config.yaml
model: "spectrogram enhancement model"
dataset: "single English nouns, adjectives and verbs, spoken by a formant synthesiser in many voices"
train_examples: 78125
gain_aug_db: 6
n_mels: 64
hop_length: 160
input: "log_mel"
win_length: 400
task: "enhancement"
loss: "l1"
arch: "unet"
norm: "batchnorm"
activation: "silu"
pixel_unshuffle: 2
widths: [48, 96, 96]
blocks_per_level: 1
block: "basic"
attention: true
upsampling: "nearest_conv"
init: "lecun_normal"
residual_init: "none"
optimizer: "adamw"
lr: 0.0018
beta1: 0.9
beta2: 0.98
eps: 1e-06
grad_clip: 0.5
steps: 18400
batch_size: 64
epochs: 15.1
lr_schedule: "linear"
final_lr_fraction: 0.05
warmup_steps: 1840
weight_decay: 0.07
Rows from block 6, named by matrix and row number. Each number is 128 + 32 x the weight over its row's rms, rounded and kept within 0 to 255. All counts start at 0. After the name is the row's rms in percent of the matrix's.
# convs0: first 3x3 conv (model.decb.0.0.convs.0.weight, 96x192x3x3), inputs 130-139, a 3x3 kernel for each
convs0.1 092 [127 108  98 135 128 111 166 147 127 133 127 142 118 120 140 134 145 157  91  83 107 119  82 102 128 103 113 155 114 128 133 104 103 129  99 113 135 127 103 149 140 104 127 118 110  90  79  72 101  91 101  67  59  78 128 116 138 124 113 137 167 143 151 132 121  90 111  95  88 108  98 103 139 118 138 115 117 117  98  94 108 182 162 173 167 150 161 184 174 183]
convs0.2 105 [156  74  98 181 137  99  63 113 166  94 137 107  98 118 104 109 134 118 146 113 137 122  94 164 184 132  62 143 162 109 145 146 157 115 185 118  85 127 167  96 121 138 123 132 147 161 101 134 122  89 131 108  71 149  89 124 175 146 123 109 183 116 113 189 129 126 187 115 153 115  15 173  97 112  36 154 178  47 111 223  34 142 119 133 123 121 119 113 138 126]
convs0.3 102 [111 112 132 186 153 100  96  98  68 124 143 133 140 149 149 106  95 116 121 117 139  72  86 100  90  71 100 183 172 196 134 114 170 102 133 127  72 144 134  87 136 155 136 180 193 113 117 128 122 104 130 138 108 126  95 136  96  89 121  78 104 143 124  99 124 123 144 137  97 134 129 117 158 112 188 115  83 141 137 148 127 148 118 134 158 115 135 162 101 116]
convs0.4 098 [ 61  88 102 121 118 139 112 164 178 166 135 115 180 159 147 172 169 163 139 171 182 126 143 141 151 126 129 164 107  91 148 118 125 150 105 125 119 143 173 139 142 156 124 121 145 178 185 152 116 149 124 105 129 115  69 103  57 125 103 109  67  83 116 153 188 152 139 193 163 105 187 186 152 132 170 152 183 140 113 102 132 105 116 109 120 125 110 136 156 160]
convs0.5 088 [140 128 116 143 131 131 137 130 128  92  93 111 110 111 123 112 114 132 120 122 109 133 126 126 143 129 126 178 153 168 186 152 159 189 144 148 115 110 106 119 115 120  97 110 128 133 134 135  82  94  75  74  70  67 145 109 112 157 125 113 140 114 110 112 115  99 151 144 127 116 122  96 122 125 151 113 135 141 132 133 131 156 144 130 161 152 156 158 161 153]
convs0.6 102 [102 100  78  94  78  56 111  94  92 145 146 126 150 158 141 171 170 153 123 111 103 121 119 119 129 143 150 115 127 103 107 115  92  95 103  81 164 126 110 147 117 105 125 101 109 138 139 140 146 145 143 114 118 125 195 164 141 153 124 103 140 133 109 130 123 126 165 167 146 183 183 168 126 174 155  79 138 130  76 139 143 159 164 149 162 181 165 184 188 184]
convs0.7 103 [150 153 126 196 183 154 193 179 150 106 136 134 127 137 135 129 137 132 118 130 115  98 127 154 173 178 186 107 117 120 145 147 145 147 159 143  80  63 136 142 112 156 173 122 121 117 106 126 102  95 100  87  79  80  90 102  86 108 129 132 176 178 179 106 155 143 104 152 147 113 150 164 173 147 181 153 151 163 134 150 146 150 142 132 145 136 134 145 137 139]
convs0.8 095 [149 122 148 113 112 147 117 128 151 139 122 115 122 120 110  87  81  79 155 156 145 104 107 106  74  65  67 132 137 126 123 127 105 115 117  97 120 138 142 119 131 147 142 156 158 144 124 125 126 111 113 165 150 162 130 130 124 128 123 126 140 124 116 114  88 104 101  94 119 103 110 129 131 146 146 149 147 148 159 144 134  86 100 107  84  97 105  86  81  83]
convs0.9 100 [138 171 145 183 178 137 127  97  95 128 120 135 124 150 156 102 147 150 104  98  59 124  89  93 108 115 142 164 174 159 168 154 126 158 143  92 111  75 135 101  92 132 111 111 126 117 120 149 148 131 137 143 124 141 171  88 135 133 118 198 114 129 201 123 185 129 234 217 166 119 102  79 122  81 165 111 147 209  87 116 138 115 118 135 113 135 142  80 123 130]
convs0.10 104 [ 69 134 151 125 152  96  89  98  71 139 138 126 132 147 144 102 132 140 189 173 168 147 157 150 164 184 170 138 150  58 152 130  70 197 145  66 170  96  54 146 122 117 117 135 125  96  97 106 145 130 122 142 134 116 186 144  91 122 119 124 123 127 147  93 169 177  85 140 138  71  89 104 107  69 129 166 138 139 142 137  86 137 146 135 137 135 127 114 113 120]
convs0.11 105 [108 137 218 129 121 196 122 118 123  70  92  88 137 118 107 170 129 140 126 119 139 168 151 152 140 129 168 122 171 102 119 140 110 110 106 131 167 140 138 163 131  81 171 132  72 105  98 130 102 129 160 125 131 114 156 184 133 145 112 119 122  84 168  72  99 175  85  87 135 120 107 102 161 163 123 173 115 115 157  88 137  66  89 158 137 121 147 159 157 173]
convs0.12 101 [149 220 195 221 200 161  98  54  88 109 116 124 141 154 164 189 198 170 134 106  91 197 173 158  92 111 113 121 109 129 111 128 137 123 141 143 113 101 130  98 126 142 102 136 123  94 148 157 124 124 120 146 137 151 176 108 122 127 114 123 137 121  97 100 167 127 231 165  85 149 101  84 170  93  99 133 123 171  72  84 127  99 101 108 136 147 165 125 151 157]
convs0.13 106 [131 108 137 152 156 195 129 131 182 112 110 110 131 142 140 136 133 125 118 117 178  85   5  65 130  77 143 118 155 153 136 151 113 132 161 125 169 139 174 184 169 141 160 143 115 113 120 177 116 118 153  85 101 135  65 111  94 117 131 151 145 112 155 133 223 194  71 182 217  89 125 164  73 140 119 118 141 121 141 165 142 113 134 161 105 104 136 125 113 147]
convs0.14 104 [165 144 143 105 112 111 156 158 132 143 132 123 150 148 122 142 134 117  60 101  85 129 115  99 155 119 115 123 159 192 120 129 148 186 128  89 169 142  74 160 142 107 113 105 134 138 145 129 107 115 118 123 130 147 176 118  67 141 127  80 142 139 123 131 139 120 115 116 106 111 148 126 242 137 179 157  99 111 128 138  79 104 100 109 146 132 141 158 149 141]
convs0.15 087 [129 111 128 125 103 110 146 140 127 153 126  87 167 158 115 160 151 116  96 107 113 104 125 149 141 128 161 115 102 121 108  98 138 115 111 151 112 114 126 104 115 102  92 115 114 123 136 132  92 108 125  68  83  96 112 124 122 100 103 103 105 113 113 133 138 140 130 126 129 105 125 135  96 117 140  96 107 120  95  99  94 146 120 112 142 127 116 145 132 126]
convs0.16 095 [129 121 110 156 150 134 157 159 149  81  93 101 104 103 115 123 123 146 121 116  92 132 139 132 177 171 172 161 139 134 165 138 125 155 133 116 125 124 138 139 143 153 126 131 153 146 152 152 137 140 151 115 101 110 156 121 133 147 124 130 166 134 149 146 163 168 141 150 136 143 153 132 130 102 113 120 110 106 118 115 106 141 130 118 138 119 120 157 153 145]
convs0.17 101 [171 161 143 114 117 149 119 163 156 103 124 124  83  81  86  72  69  88 145 150 165  71  76  86  85  78  67 116 120 135 108 105 139  92  74 121 145 157 173 153 149 115 185 182 143 147 147 142 155 168 168 174 178 168 152 142 208 134  89 133  77  69 116 183 171 161 119  89  73 131 138 135 115 129 119 120 112  89 132 112 126  84 117 153 120 117 143 145 129 142]
convs0.18 109 [146 117 146 147 141 121 132 111  83  66 154 152 141 164 158 164 161 147 103 135 133  97 119 111  98 123 125 119 121 128 125 112 131  95 123 152 109 165 129 115 132 147 135  95 114  81  53 135 116  57 144 178  66 178   0 198  86  78 125 120 122 125 146 136  36  79 112  72 121  97  90  94 198 130 143 128 170 130  88 115 147 113  67 153 135 126 162 169 161 168]
convs0.19 090 [180 182 163 140 144 136 145 151 152  83  86  99 104 110 116 126 128 138 124 110  87 137 124 130 180 183 182 148 140 139 145 148 139 139 149 139 140 125 136 139 128 148 117 126 164 147 141 151 130 121 130 113  98  94 185 156 194 165 133 166 186 150 161 168 176 189 129 132 128 122 124 114 127 153 106 110 151 133 120 159 161 125 133 126 130 126 123 151 152 147]
convs0.20 100 [140 180 186 121 147 144 118 140 138 100  83  98 151 134 133 180 161 156 124 132 102  44  46  45 185 173 164 142 139 178 128 130 139 153 134 100 110 112 171 125 127 187 155 144 143 154 133 158 137 141 165 113 107 137 112  54 123 126  94 144 138 101 115 195 162  95 195 176 128  74  73  47 143 177 144 147 193 167 149 192 149 128 124 119 131 120 117 166 163 152]
convs0.21 090 [128 114 131 129 118 129 103 104 104  75  70  74  90  88 103 100  89 110 118 108 113 119 120 126 160 135 136 131 156 145 125 150 122 142 191 122 168 145 123 164 143 137 140 150 148 175 181 169 146 165 148 114 125 130 106  95  98 132 120  90 127 118  87 121 106 115 146 136 120 107 104  80 107 175 164 107 175 161  89 174 152 109 106  85 119 117 104 119 130 116]
convs0.22 102 [ 98 112 190  36  53  98 138 148 119 188 133 105 176 128 119 168 110 135 156 145  90  94  86  53 112 120  78 126 119 147 156 123 140 141 134 173 146 148 128 161 142  92 206 172 155 142 128 163 118 116 111 106 131  92  90 122  99 145 138  94 120 130 125  53  46 160 189 158 178  93  92  78 179  63 107 169  64 143 152 100 147 197 196 176 184 194 166 145 154 151]
convs0.23 103 [150 137 137  92 113 114  67  90 109 174 161 125 186 178 140 194 175 136  90  84  96 116 117 133 150 158 162 137 153 163 132 123 142 151 139 156 103 117  94 106 119 118 120 131 157 135 124 126 165 152 149 141 126 122 123 172 179  99 148 137  98 151 151 168 162 159 104 104  94 122 128 128  87 112 101 106 104 131 104  95 140 140 148 134 169 179 161 170 185 169]
convs0.24 104 [122 108 127 175 163 181 150 153 146 159 169 189 164 185 178 135 148 142 174 196 215  78 101 101  89  97  92 169 173 110 160 178  98 133 166  92 103  74  80 159 123 126 156 114 118 100  87  72 136 121 107 134 124 104 103 122 132 111 126 123 143 152 126  51  34  45 110 108 112 164 149 133  67 142 110 107 136 122  84 113 109 144 151 172 135 149 161 111 118 134]
convs0.25 101 [142 111  92 109 115  86  91  98  78  80  98 129  86  92 129  98  99 148 175 151 111 150 122  96 188 149 121 154 124 156 161 141 168 169 168 191 170 158 159 167 141 152 153 135 134 124 114  96 142 134 130 151 136 128 151 154 166 143 150 152 162 151 150 116 119 145 113 149 169  80 135 161 191 121  95 174 111 110 148 117 127 160 146 141 162 153 140 184 163 152]
convs0.26 102 [147 164 174 136 154 157 142 157 146  91 102  96 106 120 116 117 126 138 110 110 104  86  83  73  74  85  73 118 122 138 129 130 159 125 109 142 146 161 151 152 160 174 146 140 160 148 152 154 129 146 157 153 161 176  77  92  83  90  86 102 103 118 102 112 137 132 186 184 163 111 134 110 126 122 145 131 161 176 106 118 160 136 131 142 127 129 125 126 133 127]
convs0.27 093 [125  93  71 138 121 116 153 144 144 192 202 198 189 207 211 212 229 222  94  98 114 108 102 115 113  94  99  91  97 105 125 114 115 112 119  97 122 109 105 118 104 118 109 119 146  83  91  86  66  89  74  84  91 101 134 124 131 147 142 143 160 168 138 112  84  68 123  99  80 155 146 153 111 173 133  92 156 115  82 152 110 212 216 201 222 222 209 215 232 221]
convs0.28 112 [138 109 218 160  93  92 193 126 114 146 105 105 134 120 135 139 117 119 121  66 124 111 118 134 113 166 150 138 158 140 163 155 157 169 135 174 146 100 138 156 114 132 150 132 141 136  84 158 143  89 130 127 120 102 143  81 155 166  95 124 154 114 107 137  63 123 145  10  79 126   8  68 108 160  74 130 135 141 149 126 146 157 153 157 143 122 132 131 115 120]
convs0.29 102 [162 142 135 118 115 107 132 148 141 109 111  98 134 117 114 138 121 111  96 119  98 146 148 142 166 159 153  49  49 125  70  87 152  58 127 179 179 143 143 160 153 145 150 145 143 132 157 158  85 101 129  91  99 138 203 106  88 211 150 104 174 139  79  91 121 125 126 191 172  86 185 155 150  64 108 156  86 141  99  81 156 154 129 128 171 155 162 155 141 154]
convs0.30 095 [101  92 109 105  90  94 138 125 128  96 110 121  92 103 121  85  82  93 119 110 111 112 100 111 144 111 119  79 142  99  80 123  90  92 106  95 152 165 145 132 128 133 135 122 145 133 130 116 131 136 140 116 124 143 205 207 147 205 180 127 193 184 148 140 126 134 137 134 146 154 152 155 116 114 141 128 142 157 142 169 172 106 118 130 130 122 126 147 137 119]
convs0.31 091 [102  94 129 133 108 115 137 124 112 120 113 111 113 123 128 121 134 140 137 121  84 137 110  76 161 137 151 146 155 146 164 163 155 171 171 173  88 103 177  91 101 152  90 131 184 167 150 133 140 129 106 104  95  68  63  93 164 102 107 167 116 138 176 135 117 115 137  88  75 125  83  53 116 165 128 110 146 125 110 154 119 111 102  79 110 106 101 142 134 151]
convs0.32 095 [119 105 109 115 117 124 126 146 133 113 118 118 106  98  96  94  76  79 109 101 103  99  95  89  76  62  55  85  79  82  82  86  72  87  86  65 142 168 158 131 136 134 147 151 149 124 117 116 106 110 116 121 135 138 173 170 171 178 166 155 178 176 158 160 138 142 140 142 157 146 173 190 137 149 135 150 140 138 165 146 143 105 115 109 115 123 118 132 123 119]
convs0.33 102 [119 155 134 116 116  98 132 100  98 104 120  95 145 140 136 155 136 121  73 119 105 177 190 190 125 185 197  93 107 103  91  76 102 137 110 117  98 108 134 116 118 157 178 169 168  48  54 105 140 125 150 154 145 163 143 180 108 132 167 170 100 110 185 145 202 196  98 148 142 145  96  86 159  79 139 148 141 163 132 117 138 135 107 131 117 110 119 113 121  97]
convs0.34 106 [128 114 124 125 130 173 168 160 148 106  99  69 157 149 102 129 133  83  66  84  58 109 168 157 168 172 137 139 224 148 103 102 110 188 142 123 181 170 132 124 164 131 139 156 139 123 101 106 134 124 116 124 148 139 112 130 118 138 140 139 165 114 116 146 137 121 100 155 134 192 192 117  82 138 160 148 129  78 196 143  86 147 156 130 154 193 150 122 156 102]
convs0.35 098 [122 149 139 150 165 152 125 134 135 151 145 142 170 165 154 199 187 168  97 106  99 165 146 136  91 103 107 128 148 132  95 127 132 103 102 146 134 120 133 134 140 135 159 188 148 131 145 153 106 120 130 181 203 198 122  95 109 114 111 123  83  93 132 147 156 145 150 164 156 149 140 142 138 128 136 126 108 121 132  98  91 102 118 136 131 144 140 145 143 137]
convs0.36 097 [ 83  59  91 102 103 150 141 129 163 175 177 157 192 185 147 154 150 118 147 158 179 129 157 172  81 136 147 172 153 147 154 152 137 143 156 131 125 127 128 150 128 108 164 136  89 100  96 114 125 126 130 149 162 163 147 138 150 114 101 126 111  89 100 122 126 140  97 124 160 130 120 133 107  79 108 134 110 123 128 117 131  97 112 134  97 106 120  69  75  97]
convs0.37 102 [111 134 219 112  88 190 126  93 167 131 111 128 139 131 148 141 131 136 152 137 114 172 168 137  82 112  75  92 166 115 119 192 155  99 179 159  86 154 198  91 109 129 109 103 120 133 123 115 103  90 110  91  83 101 157 133 166 164 129 130 180 146 156 121 100 146 107 105 180 127 138 195 125 205  74 100 149 101 123 126 149 123 155 125 124 168 151 138 158 159]
convs0.38 095 [123  99  88 103  75  71 109  89  64 147 148 164 146 144 170 155 164 176 145 128 120 151 141 136 161 150 142 194 159 158 207 157 155 192 133 131 117 111  95 108 107  95  96 129 112 103 103  97  85  89  79  82  82  81 147 131 143 163 152 140 160 166 144 118  96  85 115  74  56 114  88  78 129 163 121 132 143 113 140 138  91 176 180 172 188 184 181 186 198 195]
convs0.39 101 [101 136 146  82 106 112 122 133 140 117 120 103 137 134 140 140 144 158 106 103 104  95 119 112 149 136 120 106 118 147 142 130 141 158 147 129  82 126  94  52  94 117  89 109 126 149 166 157 131 151 139 116 138 128 129 153 113 121 112 148 121 117 155  93 166 140 183 159 101 156 171 112 194  84 158 122 123 162 104 113 151 140 113 143 142 118 147 148 129 139]
convs0.40 093 [159 146 145 169 149 148 139 146 160 169 159 136 145 135 107 128 117  87 109 137 143  62  92 105  59  63  63 156 165 132 145 134 122 134 121 111 138 103 128 140 129 142 150 133 140 153 146 144 143 143 146 159 175 186 116  84  94 108  91 121 115  98 119 117 111 103 122  98  90 119 109 101  99 111 150 141 149 143 144 157 136 102  95 102  90  78  69  85  54  59]
convs0.41 099 [124 121 121 135 134 138 136 153 176 153 150 132 152 151 120 171 160 135 102 109 115  87  93  97  82  94  91 140 149 136 139 130 158 136  93 119 131 142 146 110 128 147  88 103 138 137 128 118 131 133 133 123 144 154 133 100  89 128 103  94 115 105  94 143 132 122 135 133 112 153 166 146 114 103 148 136 100 140 129 103 108 107 125 136 117 118 129 145 128 135]
convs0.42 106 [114  65 105 132 125 109 201 187 138 163 159  93 142 132  99 114 129 107  70 143  97 122 154 135 130 127  98  50 229  65 145 104 140 190  41 181 178 122 133 144 141  81 105 119  82 124  55  56 112 118 108 141 134  88 148   0 158  98 122 173  66 154 168  85  79 173 119 118 109 133 149  96  69 189 130 115  85 167 123  83 177 140 156 112 148 133 130 139 122 138]
convs0.43 103 [106  82  75 130 137 124 127 136 130 179 175 171 161 147 162 164 157 175 134 126 128 114 112 117 165 163 157 128 134 135 123 115 109 132 127 122  99 118 167 101 119 154  96 115 165  48  67  81  97 112 134  40  50  74 128 139 147 115 105 104 134 144 125 139 119 108 129 102  92 113 102  78 142 163 140 124 177 147 110 155 126 199 186 174 190 172 150 203 188 175]
convs0.44 103 [ 77 115  97 114 167 165 120 125 137 149 114 142 142  92 133 151 111 141 118 126 102 137 118 142 175 157 182 178  46  99 159  91 110 133  91  85 151 133  65 131 143 110 114 134  96 100 112 105 136 114 144 137  89 175 119 163  66 113 119  73 103 133 105 134 101 125  85 110 120  84 108 103 115  73 161 121 110 130 136  22 162 119  83 174 118 107 145 151 144 159]
convs0.45 101 [131 198 183 141 207 181 136 181 164 145 129 124 140 114 106 156 127 102 127  94  87 157 122 122 201 204 192 143 102 112 118  47  70 144  93  93 193 191 179 156 132 144 117  81  99 155 147 143 157 169 173 146 162 153 152 173 136 127 132 122 107 118 106 120 154 130 120 175 129 119 161 120 107  81  97 120  93 113 146 120 118 121 138 130 137 129 111 145 148 127]
convs0.46 099 [146 130  93 150 126  92 152 166 127 126 132 152 127 122 137 148 135 145 136 154 138 134 146 153 160 163 201 153  58 131 170  72 145 152  85 132 176 175 172 190 164 182 204 154 166 131 145 126 127 128 131 102  75  92 122 113 141 130 130 155 129 138 162 116 109 153 112 138 177 103 173 175 160 106 117 176 130 124 129 132  98 177 153 164 160 136 140 167 161 171]
convs0.47 092 [130 123 134 114 126 137 129 142 173 135 130 118 149 142 121 156 141 115 114 112 116 145 133 134  72  98  99 160 179 146 149 166 137 114 134 119  88 117 148  82  96 141 114 123 141 119 129 133 106 104 129 130 150 183  66  71  64  65  75  75  69  80  88  98 112  93  77 108 110 125 126 132 170 158 167 149 157 153 129 141 142  52  60  84  66  73  75  87  76  71]
convs0.48 102 [135 125  86 129 158 164 122 125 139 100 106 120  84  82  96 108  95  96  95 123 165 109 103 142  47  45  58 101 105  96 115 152 145 107 155 152 155 153  89 147 153  92 173 189 130 117 149 136 130 125 129 171 171 172 156 133 106  97 106 129  96  96 119 112 107  96 131 151 185 136 112 131 115  82 123 113 145 143  91 104 111 128  96 107 122  96 113 159 121 121]
convs0.49 100 [139 146 161 180 171 138 155 147 109 142 136 129 167 174 162 168 163 158 170 124 118 143 162 127  92 102  76 143 141 144 138 128 132 163 145 147  61 135 144 106 119 146 123 114 139 132 165 155 125 149 129 113 140 137  32 132  96 134 160 170 160 198 178 139 139 122 211 139  91 182 133  88 127 206 110  73 193 104 128 185 138 136 136 101 150 156 118 163 154 136]
convs0.50 100 [173 115  86 137  83  95 157 142 135 163 174 173 167 173 153 168 165 145 182 176 186 124 126 122 100 104  97 180 157 151 181 143 182 167 120 163  83 113 121 118 142 121 132 154 101 102  96  98 129 113 132 142 137 173 104 121 107 108 136 123 128 159 134 161  97  66 136  71  87 200 124 152 123 112 132 149 122 133 175 146 145 126 122 147 101 106 112 112 109 104]
convs0.51 106 [122  88 161 151 124 123 128 118  78 124  61 137 102  81 137 127 111 127 166 118 156 135 105 104 147 194 142 147  60 143 134  74 121 189  42 141 128  76 128 125  88 121 123 106 149 100  64  86 176 163 136 153 190 135 141  22 132 138 103 155 155  66 140  97 102  48 103 144 111 149  96 111  32 113 169 115 112 160 111  90 174 136 121 152  84 101 137  97  97 110]
convs0.52 104 [ 88 152 186 119 135 138 136 128  82 114 138  96 128 162 138 120 157 145 191 176 136 125 148 104  67  74  86 171 138 184 137 112 133 134 107 110 156 169 179 156 150 162 158 178 175 106 115 113 132 133 154 139 164 148 137 123 128 152  91 119 191 108 155 127 130 147 129  91 121 130 116 123 120  82 130 129 117 108 138 121  35 137 121 114 147 147 146 162 149 166]
convs0.53 102 [152 126 157 125 104  97 104 141 147 145 122  79 136 104  77 120  93  81 129 156 180 118 168 164 178 125  93  68 104 136  93 122 154 179 197 139  78  64  69  82  64  53  64  52  48 147 131 136 112 115 145 100 106 105  79  86  77 126  98 138 145  82 175  69 163 164 152 162 126  85 195 198 143  81 130 120 110 146 112 176 141 166 163 110 136 118  84 123 111  67]
convs0.54 103 [ 27  68  83  54  86  78  81 109  80 138 142 134 140 141 141 159 162 180  98 113 103  76  87  82 140 139 141 138 147 121 114 130 109 121 132 123 122 109 110 119 103 121 110  90 106 119 119 104  99  91 100  99  86  97 181 106  78 170 116 101 148 143 151 132 154 130 184 176 155 120 141  92 165 150 153 129 131 156 143 156 165 190 184 188 176 178 181 176 198 181]
convs0.55 103 [115 154 154 156 173 179 173 172 165  72  72  59  70  80  74  74  81  95  85  99 111  96 107 120  98 117 137 117 144 119 122 141 149 110 144 144 106 103 122 116 114 127 156 142 149 104 121 137 105 106 112 118  97 113  96 118 119 113 116 158 143 140 164  88 126 119 147 133 124 111  93  70 168 133 176 137 167 199  79 124 161 105  90 111  99  85  93 114 114 112]
convs0.56 097 [115 121 123 166 153 120 130 119 161 131 137 105 126 130 100 160 160 101 119 118 139 179 163 183  63 101 104 175 110 144 181 142 157 134 110 126 121  94  74 135 135 185 163 162 177 112 119 124 109 109 128 112 128 142 191 138  89 141 102 118  89  58 125 127 133 150 105 130 130 121 139 159 134 110 115 151 141 133 122  59  60  79 115 100  67  94  86  48  75  70]
convs0.57 094 [123 137 151 140 119 119 110 120 153 169 166 156 179 178 171 205 195 176  78  92 100 177 152 149 118 124 124 151 151 196 106 151 154  98 148 138 156 143 135 139 140 103 143 127  99 120 124 103 106 104  97 121 140 145 136 110 107 124 134 115 127 138 108 143 158 137 105 118 101  85  72  88 103 132 157 109 129 139  85  88 108 130 151 159 161 153 175 154 156 168]
convs0.58 094 [133 112 153 133 117 147 127 137 158 152 151 143 158 163 143 148 145 133 131 147 144 120 145 139  94 120 104 190 183 163 163 177 155 150 157 120 135 111 126 135 135 142 140 116 130 111 112 106  89  98  97 101 110 129 131 112  89 154 151 117 172 160 141 113 115 121 101 104 116 110 117 111 131 165 147 136 172 143 150 179 153 108 111 119 117 115 121 124 113 126]
convs0.59 099 [ 79  84  91 120  99  85 107 111 102 172 161 159 134 138 142 152 142 129 187 183 172 103 133 157 109  85 105 137 132 108 145 131 100 159 130 100 125  86  73 120 157 192  93 172 205 100 105 115 137 143 157 130 146 145 142 126  90 151 160 131 141 167 161 137 146 158 128 109 111 153 146 165 100 133 171 145 146 172 141 133 115 185 169 158 167 170 159 160 148 144]
convs0.60 101 [ 93 125  98 123 113 117 113 113 140  63 125  97  97 131  78 115 164 118  86  95 146 161 173 168 100 137 123  86  91 107  83 111 122 135  67 154 122 172 176 115 144 176  82 122 148  76 111 137  48  89 108  83 176 102  96 158  96 113 171 129 138 134 134  79  48  98 128 123 102 111  89 152  94 189 129 122 177 142 123 174 123  71 159 145  90 133 153  73 116 157]
convs0.61 103 [116  54 126 161  97 122 158  86 105 177 106 121 125 114 143 123  93 133 148 103  21 137 145  94 131 206 154 121 118 168 163 113 150 121  92 137 112 105 224 175 132 208 186 139 199 118  90 104 139 121 118 108 134 145  91  53 189 137 110 166 163 134 143  95 100 159  90  46  80  85  29  42 159 199 141 146 168 154 144 121 124 151 109 106 114  92  85  88  88  80]
convs0.62 099 [146 164 185 118  98 114 129 148 135  81  86  85  77  64  63  74  82  92 101 106 113  52  67  75  85  46  46 107 152 137  70 120 123  59 136 125 147 169 159 128 142 104 186 181 146 143 146 141 143 155 164 149 144 143  99 140 175  86  82  88 107  94 112 108 117 140 125 116 107 135 132 123 100  95 116 101  90  82 111 125 138 154 131 129 138 111 117 118 108 118]
convs0.63 111 [113 118 125 147 148 123 130 143 133 128 150 161 137 146 148 134 148 143 175 167 133 137 147 136  91 110  90 100 120 161 152 146 167 183 162 160 105 127 104 134 149 158 112 131 161 130 119 116 129 147 151 128 144 163  92 124 128 132 128 135 169 147 124 147 141 113 149 136  92 148 155 133 102  89 134 121 140 154 135 175 166 168 155 158 172 152 157 164 149 140]
convs0.64 102 [112 106 158  99 121 154 142 129 136 183 130  99 157 141 108 108 130 101 136 144 144 172 110 103 167 129 120 181 127 144 155 117 149 163 121 149 114  86 152  84  48  88  88 109 126 117 140 115  65 134 121 150 137 115 109  24 157 142 129 133 115  88 101  76  75  77 155 178 148 116 126 109 124 194 129  99 142 150  21  84 106 206 160 132 168 146 124  93 117  91]
convs0.65 103 [130 124  94 128 126 113 127 113  90 139 152 126 168 182 162 166 169 154 126 107  99 131 144 131 118 110 123  92 143 114  86 133  92 150 165 117 190 174 163 177 154 124 173 159 117 107 130 138  88 106  99  87 146 134 120 101 113 139  93 101 163 102 101 130 109  55 140 162 160 117 155 174  63  78  74 110 120  52 130 149  33 150 143 120 182 179 171 169 179 177]
convs0.66 096 [137 163 162 149 140 150 121  90 116 126 129 102 161 155 131 177 177 133 116 125 124 155 149 137 106 119 127 161 223 172 112 180 151  90 134 150 126 131 144 100 130 138 104 134 144 140 140 152 121 118 135 148 152 188 120 118  71 118 148 104 121 165 128 110 106  98 170 110  90 145  69  28 175 164 205 141 149 205  76  95 150  90  94 111 118 124 151 137 132 137]
convs0.67 097 [141 132 165  87  71  80 156 206 171 111 124 131 131 116 120 128 116 124  95 101 112  60  81  83 120 132 152  75  81 138 127  97 108 140 109 118 130 173 197 128 146 139 133 146 149 144 108 131 102 110 125  72 108 120  87 102  92 170 124 105 150 119 115 103 134 144 143 134 114 129 159 121  92  65 109 135 108  89 122 127 106 171 160 175 129 133 140 126 127 122]
convs0.68 095 [126 112  88 155 100  70 117  98 136 114 136 142 118 150 154 149 166 141 151 145 144 169 151 158  78  82  93 106  74 112  86 116 162 108 142 163  61 115 107  97 137 103 123 158 114  85 122 121  90  86  97 140 119 146  86 132 126 102 148 129 142 166 112 137 115  68 147  82  54 113  76 104 163 105 132 116 105 114  64  70  94  93  98 111  89  98 115 109 119 125]
convs0.69 097 [149 112  91 117  94  78 132 106  98 137 126 135 114 120 124 118 121 121 131 125 116 153 129 121 171 144 141 117 111 120 117 121 102 113 120  98 149 137  87 162 144 114 152 142 149  98  89  76  86  69  64  79  54  62 169 154 177 160 144 157 196 156 159 129  98  90 106  71  64  90  75  82  81 118 100  55 124 102  44 101  89 162 160 164 148 152 152 140 152 149]
convs0.70 087 [157 150 130 135 129  97 130 145 139  80  80  78  88  88 101 103 102 112 129 124  94 152 140 124 184 173 166 202 141 160 200 141 157 200 139 157  97 106 130 108 105 124 107 116 135 139 148 138 115 125 114  97  96  85 115 111 121 164 131 120 149 138 142 116 119 116 138 133 117 125 135 119 163 144 122 167 137 122 141 128 119  89  70  49 107  95  82 126 118 111]
convs0.71 095 [166 159 152 137 127 134 137 132 134  70  71  58  98 103  82 115 124 111 116 114 110 145 137 135 172 152 148 135 137 131 138 129 149 145 144 180 156 149 139 145 105 101 144 100  85 162 187 189 149 161 170 120 122 109 111 120  83 128 142  98 136 130 103 124 107 122 146 148 146 145 163 171 144 149 123 125 139 136 137 156 180 103 107  70 105 104  95  96  94  91]
convs0.72 105 [ 83 134 167 164 188 213 112 117 149 127 129 106 118 108  90  94  96  78 186 117  96 119 109 107 103 105 147 202 140 112 172 115  46 161 128  61 151 160  96 136 142  93 129 145 115 133 125 119 150 146 139 154 148 138  94 161 134 112 143 160  83 102 113 102 147 158 154 179 179 170 157 147 125 148  58 142 143 110 128 130 110 140 157 131 121 138 142 118 126 154]
convs0.73 088 [134 133 135 136 126 129 108 108  95 171 164 134 185 184 147 185 181 127  94 117 107  78 102 114 115 130 149 156 130 130 139 124 131 152 146 165  93  92 110  85  87 120  44  64 122 128 128 129 105 116 131  75  87 105 122 141 114 113 119 106 135 144 132 134 137 114 127 111  95  99 108  91  75 108 139 100 107 141 119 121 137 124 116 103 144 131 121 164 157 138]
convs0.74 107 [132  14 106 135  89 148 141  85 150 116 105 132 125 126 119 128 131 111 167   0 123 180  46  89 183 109  85 135  94 106  97 120 153  21 120 173  95 176 162 133  97 129 162  89 143  81  82  89  85 111  94 130 134 126 120 134 185 120 100  96 100  89 121 164   5 195 136  45 183 134  55 162  23 255   0 119 152 132 118 106 175 100 185 106 121 149 107 123 138 118]
convs0.75 109 [139 185 133 128 155 127 151 154 156  85 106 131 130 120 147 157 143 164 143 104 104 156 103  97 137 127 120  97 140  65  93 117  51 126 130 126 115 109 111 106 129 137  91 133 154 164 150 134 142 137 122 129 123 108 155 145 150 109 138 176  82  86 162 152 132 141 155 141 145 163 138 108 110 106 101  69 111 119  70 104 176 138 125 134 132 128 118 123 128 134]